config.yaml
crop_scale_min: 1
translate: 0.06
encoder_depths: [4, 4, 4, 4]
encoder_kernel_size: 3
encoder_widths: [256, 384, 576, 864]
loss: "mse"
decoder_activation: "silu"
decoder_widths: [32, 64, 96, 128]
decoder_blocks_per_level: 2
init: "xavier_uniform"
orthogonalizer: "newton_schulz_5"
adaptive_grad_clip: 0.05
batch_size: 64
weight_decay: 0.03
Rows from block 11 of the encoder of a small image VAE, named by matrix and row number. Rows with one number belong to one channel. Each number is 500 + 25 x the weight over its row's rms, rounded and kept within 0 to 999. All counts start at 0. Numbers have three digits each.
Before each channel's rows are labels from the 100 images, of 14976, where the channel reaches its highest value: "top examples" is what is common among them. Only what is clearly more common there than usual is listed. The data: rendered made-up planets. In brackets: how many of the 100.
# convs1: 3x3 conv (encoder.blocks.11.convs.1.weight, 144x144x3x3, standardized in use, each kernel summed), inputs 0-143
# convs2: expand pointwise conv (encoder.blocks.11.convs.2.weight, 576x144x1x1, standardized in use, transposed), outputs 0-115

top examples: moons: three (94); crescent (61); ocean world (35); kind: lava world (33)
convs1.34:493523544514518461487473504458479506557490497516543490497476475495486529522551486493499498463542488501434491515490528493545476451528536515503492533499497513498510491477519476529503479467531474499515481514515519501499522482437482522542521491519525446514494530471471512501500478490499517526442497463491495462452520524490497477532494530517490495497508454517505438509491475529501512528475472493542508535511519504518497544479517475495514
convs2.34:509469521533530503490458508468505508505505508509498501489511542537476508522524476499519433534501515537504511486503499516524520522511515524487502480512462539492505491487527527513503493485497544524522455500438499530501471487497464500490461528510510484468460491509446499564515491507481499483489542479480484476507567496504544537553535491514510482484501

top examples: moons: three (78); crescent (56); lava world (43)
convs1.23:524449503459491486518501435460560529527531512518509509502502503520466475520514511526539505462531510499461503497490507524518465507527481516517558517505522504528520499498471541453461508517486492507529507477529498462497513486506498516484481498457519472516478519474495502501482486476513505503463481510475534493466501534489473499459497497470488507512442527489505476506513512468522535536440540533497460510502494506521524536501483468551453
convs2.23:491511428537527505547538524504499474507521475512489504508500494485485510513511469506577467594485548496459502489505506491519492483467497477481500490494518450497493484489537475518511497509499490484510445441503506523516493445449537507522497519506544526542513440484518492456481514477497499503474533489431505505484483517461485490486482546519526495504499

top examples: crescent (77); moons: two (56)
convs1.14:496499469540519501500507489519489512475495490509493522489532472523494531517501468512495486476504524504489533455492529509481474450448484481512460525469497506499474449464506474523532501479485518515458555521495498483491503503531512495529528479523517511513483467487476489502476494502492515504443493479478512503506497461534471509574501502485513497490563490554506491469503489492550531507526507466520484483458542505543541439554500473491492
convs2.14:476491533451461491495484492475460518475518525475502491501542507508495518487492524504510457534464497463483505519492436503497482513537529495501495514487505520525519493525506501479452481533505567512492464488506496506485499520511523475523514490503530565505516547511513489491422520488513509488502518483501524526512459497493527531428507534529478441505475

top examples: lava world (41)
convs1.132:496498471508501499478542469534497502493513508517527499526541479549490410535540530500490503484511498513532521457493478508499482495494500510491502465501518470510498470491499509484502510504534528466528509491484493464513524547550515527521569516531532503528514500513455512493527499498480511494497470518499478496506488509462495508444497446524501517502458432489500460504510525449493516512452482470510472468499508457492547518507511505519506
convs2.132:541479515487506499498534485498557495485491508554454488511505475504503513512513508508482484460513484534474526466502518533547495449547473541475465510492519465498502508495515462512562515528516486501512506521542450524476510511483499470490526488498515531506529478481476501479489503418539493483492480484511515518552519491450513520488519482462494495513502

top examples: polar caps (91); desert world (33)
convs1.68:494505496489505479508523444533489500481479476484533526506512502519538438494536503517479538515502488497478530518488526510486487460504478529530538484499467475526518483485483477504465472505507497514474491532509511495501524454559494515507530500501465456515507480471495520500555486492507510471503528538501499464574495513479494498574499517524512494497517493459481540509490495500533539490435482502501531463487534493490459496436500486498489
convs2.68:452492480523510488475502563513473530486515509523522485545504554490506495479478511513486548515541534531495492486492540541501468511514520483476479548483508536496519495581514503523505485485488494547518487481504487490449551490511518520484467465540458522538514501485471497467501564511497529495490468515486507500476522493534483561481473502471495541462471

top examples: crescent (69)
convs1.12:497508470481492475452516454488490520439504494552486479501486484537490537517526526517490511511483503499526479466494473492468495458468538472516463523521485550518506465512506503463498515514496484473537482466510497509511500519495486507486514485486497475486532527511470509507549495475501538502584529516504532502483482513498552508483507535539509506496453500549484493535500493509525510521437491466504443490541521457485508531486515494501504
convs2.12:478472513459519506457504492502479512489502480514487504471506511517533503507504477502479584500469460506510507489510508498509443497536531475542482464491509467517496486515518519521490494502523481502478463502553504488509504514514528513505507504538550543494513514479598505501479528461475494526512474477485537460501494501525561520503506478532562531487521

top examples: glowing rim (68); cracked ice world (55); half lit (53)
convs1.107:501516508457512532530544512514509495489505500484496490521535508462512501479460527504487473497491510499563482462484514515479490487490510517436548480495496495487415505502483521505495517544463496506509458519493502505487494551533497475496477496508501558505474468512519493494437509529480478493511477482573486484497487455500494488485461502487501493498527490522485494519507498478509511480477501560493586497484534496474520488532504502513529
convs2.107:514555474466517490468511471566527521512506477480500490501457467493501516482497473521481447510491522509518507510487522515499486506491509557538469515501478501504528509455533451510508521524531502493478512509480507499513463523455543460455491533516477456501489490448536515511471481470554526453482503497483484522523506495530550463489502511464479464464528

top examples: ocean world (94)
convs1.137:515461459481534506484466496474508511481524511504471507545501508537502493489456502500553509536520525518504485497524499494505509478492486458545491470490486491487499506468468490533476501521486507564479451526507529495481511559495529501479495487538507500505548526566467474513469500505492499473489526508500513539500449496521504485485517441514513513528449510508531446473525524484512501511447510483524460509506519501505512465514473508451485
convs2.137:511518447540493503460491487485502494545512501499483504505509492491502504505501474507473469553447485503512497505503502489527542564500497502569497493497474471527495504493481511521485474513498507489484495581511511531481501523487507502499451490491486519515479472479598484517520493442500500487494496497540491454490498510521519482485475520487485461490508

top examples: polar caps (71); cracked ice world (47)
convs1.50:501482461499474463497507475517493493496499483485527497499502458467496488524490503498506493479507502497547533545490499538517509544539433543497575505499487447502531514469499466473485463569492511478507494527494495509460503508513493493534510493488499495531493549472498501512532498507477517509481511510502519512506483492433496475568466492483496500491473509559492474504501507494522485476515513536463516480506499470484527471505530463563486
convs2.50:484515556501513485499487516515485517515472516468453484506473504513496542498507530500471463458518513503535491486488523520469510464465486502481512500517516503511533494542483459510493469495486514454516531517477474509492527495518503507522480503485473542506483507539494483546506574513517548544554510515493476525514538505524471536516540495487486535480520

top examples: polar caps (57); lava world (47)
convs1.117:493563533502496530512510528526505499537485480511519549466487515477503498464519527471489518491485464474476528488474524488483487464487485479475503510490507508518513520537493464518490478507465468497490506504494507526535464463516485455458484539480479484465522510496523488522514486494530503475522541493502538501511511487533491492551525539503488526481534523495482561493490483498535507475517467498526520486471514518504430574477469498437496
convs2.117:494468483529525493474499480475494510476517497535515492505464499432503472495494507480522501495498528467514497482491470524444516462471482505474514506499498450496523493487501501481494476481524481515468499484509509504499560508502520469505527486475479475476502515518603501470497524517419504498475499540486499487502509563501468516508514459515466493509487

top examples: glowing rim (73)
convs1.114:502419509500477505482505495498491514497503504477481506498511509505486509504511497539522473552482498495538497463476490502474502499497497513485502479499561439460523505455505536528512539480510501490536525494530501500495557473518510529459478514545529495505548481471493446500506500509500527479483464462497480468466514481519515508545479513508528497506431505540515491511498517486543546512458558517512466496465463491509481491486516507486506
convs2.114:510500515495528503508493496514478476467509495501504499466505485489522481486515435501507471477539509519541476537501483487451480487495490494472471509495469494508478484493536508517469497494463513491498493465511485500496492494488485502519532483527476503499495508489504516532487501462525488484495528506455507545497519496498486492497534554477541536421515

top examples: cracked ice world (61)
convs1.97:503509519502485501507464558528503482486501505538527511510512480483491496520469508520508478506515489496548469522511457506507516463542508531465472503486508471459450552487506498539508476503524502474472546547507515469470497513485523503488470506486475550496467471477477463504449479542530513516468495466538461479498478522502475512523490463525506488509502541531471451503496520494497490527480500510459560514510488478538498444523501503521478
convs2.97:484511516534550494510503521499498467519530488464492495518501497494450500497500455488509516459456481473526486496492475467459472489466471544513562513503499508510522483485504537493462483512497527478486510497516509472481506471511475481513531447494498474512482491502464489471492487521578509475505518535493488508510521503493511464491502503509490457481564

top examples: lava world (75)
convs1.1:496500489487440470494489496529477500500502504503485485471507494558514493505538424543485529488483479499458474528518473522488522530489507475514506477483546493459489491517537483481479480498535474504520464477478516504512546472470500527501523467471501480494464525489491466490462482498531535490507525513503557488506548511502521548549473538530499506514479522485491531526503523493550486491486504544502507517519504480482469461472521518506441
convs2.1:510492473475545505481501502477502453528502508494509504509479480517492484515517473484497508454563518489513510507505475494529474481487489484528497497479528439495498511467521509489528508491525481494519537519483459514509489507501514488508487521481492484541488486507447499514459501548509494495511500537485463482476496468506460484521521503515496496485485

top examples: crescent (66); cratered rock (33)
convs1.26:511453485516510551528514504486533483464505507517504512539514495514492490509522499510473482539521514510502482516511537528485518524530501484489508553496486493523447529481471461549479494548494494516453476512509517480449507483436504501487458520508490485483519479509476494521436512523530447476480543501476488491514508485485486508487521489506530485522486525486500511498495521480494508532436453524503468516447515544540513450522490509527496
convs2.26:503499506505441503542484529497551514509509481466477504512502549509494485506500511515557509598601561484526485519512491493468466486512502480540525492505529497492489525490520505494494477512479511506499557493554505487491522486533493511539517470490461522533532459466505462493544522531498506493499520502468513490493501482493530499457480515517535482523489

top examples: ocean world (49)
convs1.58:483476506538492475494508485496461508529478497506479515500519457515509506514518496520485518480499502478514514463467536510516460469477494488531522539465521484512513476501488501481534489510580487521490516506469497479555516461531486504530551478496547490490517565487496485494513461534488514489478462458511482536490499475507505473510479487551497506488461499546505511493484473550501563487465524490510485505508545463465501513471451499499469
convs2.58:497494492494457496486508454492521511501522465490503493482491539466476511511505497469474482526484466508464521488495496535480532505473495494480477537525513488502500504504520493469471512504509489491518480499475504470501512495522483520502484527524520489506482504518549487518505536511517498507554470558496504546462546510476536491543481533514536505488492

top examples: ocean world (87); full (58)
convs1.130:502494461492508505491480492465496502479506500495449453464500529506560485482502447469494532521489520495500526557504513500526519477526496482517523521493506505495561496500531466495454492520448505498484434506493512481470491529522501488533497503540487489515475528543505444500499506491543504491449548560500484501485494514512495515434547501499513503509488553463480523496505507472507511501494542512504518507522490529479505495475478500536470
convs2.130:516504536475450505500521491497476535529487513495509508494489505490514480497500476498564633504405429552472477505504481500507494514494512495504481479497485496553494503501466478487468492517509490489479468546518494465451499457479481499501429493501482494471464493514456474508462501503507498494538504521493497519496477486472512509477475472483461484476463

top examples: crescent (62); lava world (44)
convs1.91:489523491468499511475493478508501502511481481499546503518469541537496462481546490486514460518528502485487474444513485482495468483513451490480493508550515470457492470502525498477480508523509492506488481548505483499543484490510492501493505507535492456589546542471508499503501492464555509504467523523504516476466520561488483505529510498542486493496474533485499513518488473469503526488490495528529469466523499437515477543514495503502491
convs2.91:491495505485514501474530539529473510504508494535515502499514501519473509487496472477495521496508502511488495497498520518526517500507516502495484480526470470524500488507500499515504506508515541505506485496462500502469473501483481463499497513482493518481529510489490435532495488482548490505493476488534525551495511479487556468546483456520544545479516

top examples: cracked ice world (71)
convs1.66:507489477515498518523521541544485501491495491496509490461510457496503462497508509545485530496500489489546497497511471472506474481463494531484534510511524478507479521518480452447535505514491508462506478488486502456530508544525489524477533494507492544479535564465521515466491477509493492489560472501499474520526500492503476485480473473490505484496470466488519451497480495476513492519524536544539585476499489500472528534500488503548482
convs2.66:454507522511500495509498488463553542530501478509516500526492510519509498499494512492472510509474546477497507498498523457487499515503520520477524524522475455487504510488473502481546490482508516477510486511507519474546461457500479510488498456507492486538472558512477547520509477504460506471506484494497489479497478497564506476537499478458535488554509

top examples: crescent (60)
convs1.139:515492559504487487471514443490465479499492477560495521509488505466512493519494522479487501528536507487477537493497500564543510434525491474532468507495510472445527516488523489529448476487525515488480521510500494483479531516487492521499511493467511539504492494500512462491522498492516536517467528489471472495488511531549473511501510476514520512516457531524483511502498489530530494493472523479478512511510554532505530433475467506515448
convs2.139:483480507484514500487466537471523432490501488504497504516518496532493480513494523518524497501468510509485468453498514507545521537576514491489485460482456552444507511495542529473519531486515514433528522513504440495512486527477488464486521523493459512489511518504436495458452504459470508520452491439529457488558497502514547514522527505502486503520493

top examples: glowing rim (66); lava world (57)
convs1.115:525480529479504544547475511524495525475522528499469483499544504466483512487475500512502491517455511500538491463493485497488509514499458511521508479475521491493523525461535501524485517510480521483490469495512505463472505474503523483453525497516483498502514505494515435483466522514526467510454487480499456498525506527511494533509474474477502510515460495462531458493516520498529508499497598522498513478500473573535549496483533530514474
convs2.115:495499504582477504538498492513511477523488470498507504500541484463504509502495499494462526494498474488510488502506484490511483518490475506475500489487529529520492505523490450511496453512521514516517535525465475496506496478483488535538467502494482480499525477490415485500462496423508485518504564476468502515491501563514507490458513563496507576531501

top examples: polar caps (72); half lit (55)
convs1.62:477481512490496543515493487538490517499476504467542536482507468481497515453530522531498494477529489488487558526470501483489487525482487524529537522500480491473555475475469491502520516487535465453540496519472491514496451460530486478531499495504529483548483497503473534493519481476486525491539442487520484500580475484465485514572454492503488487484521493500496534499495501474494520474489494495486533474520478519471481506511475509477491
convs2.62:461471503488496484520466486521478496522547515510493487525497504508479516486502454497489522559469473483509461498485462536519538468528524490518465487486505496516559515487543489517510483503522520517476477519500504458485527496478503534484471509543508520479537532505505547514495513481479564525508453497478491489477491452495484505538441514486452498491507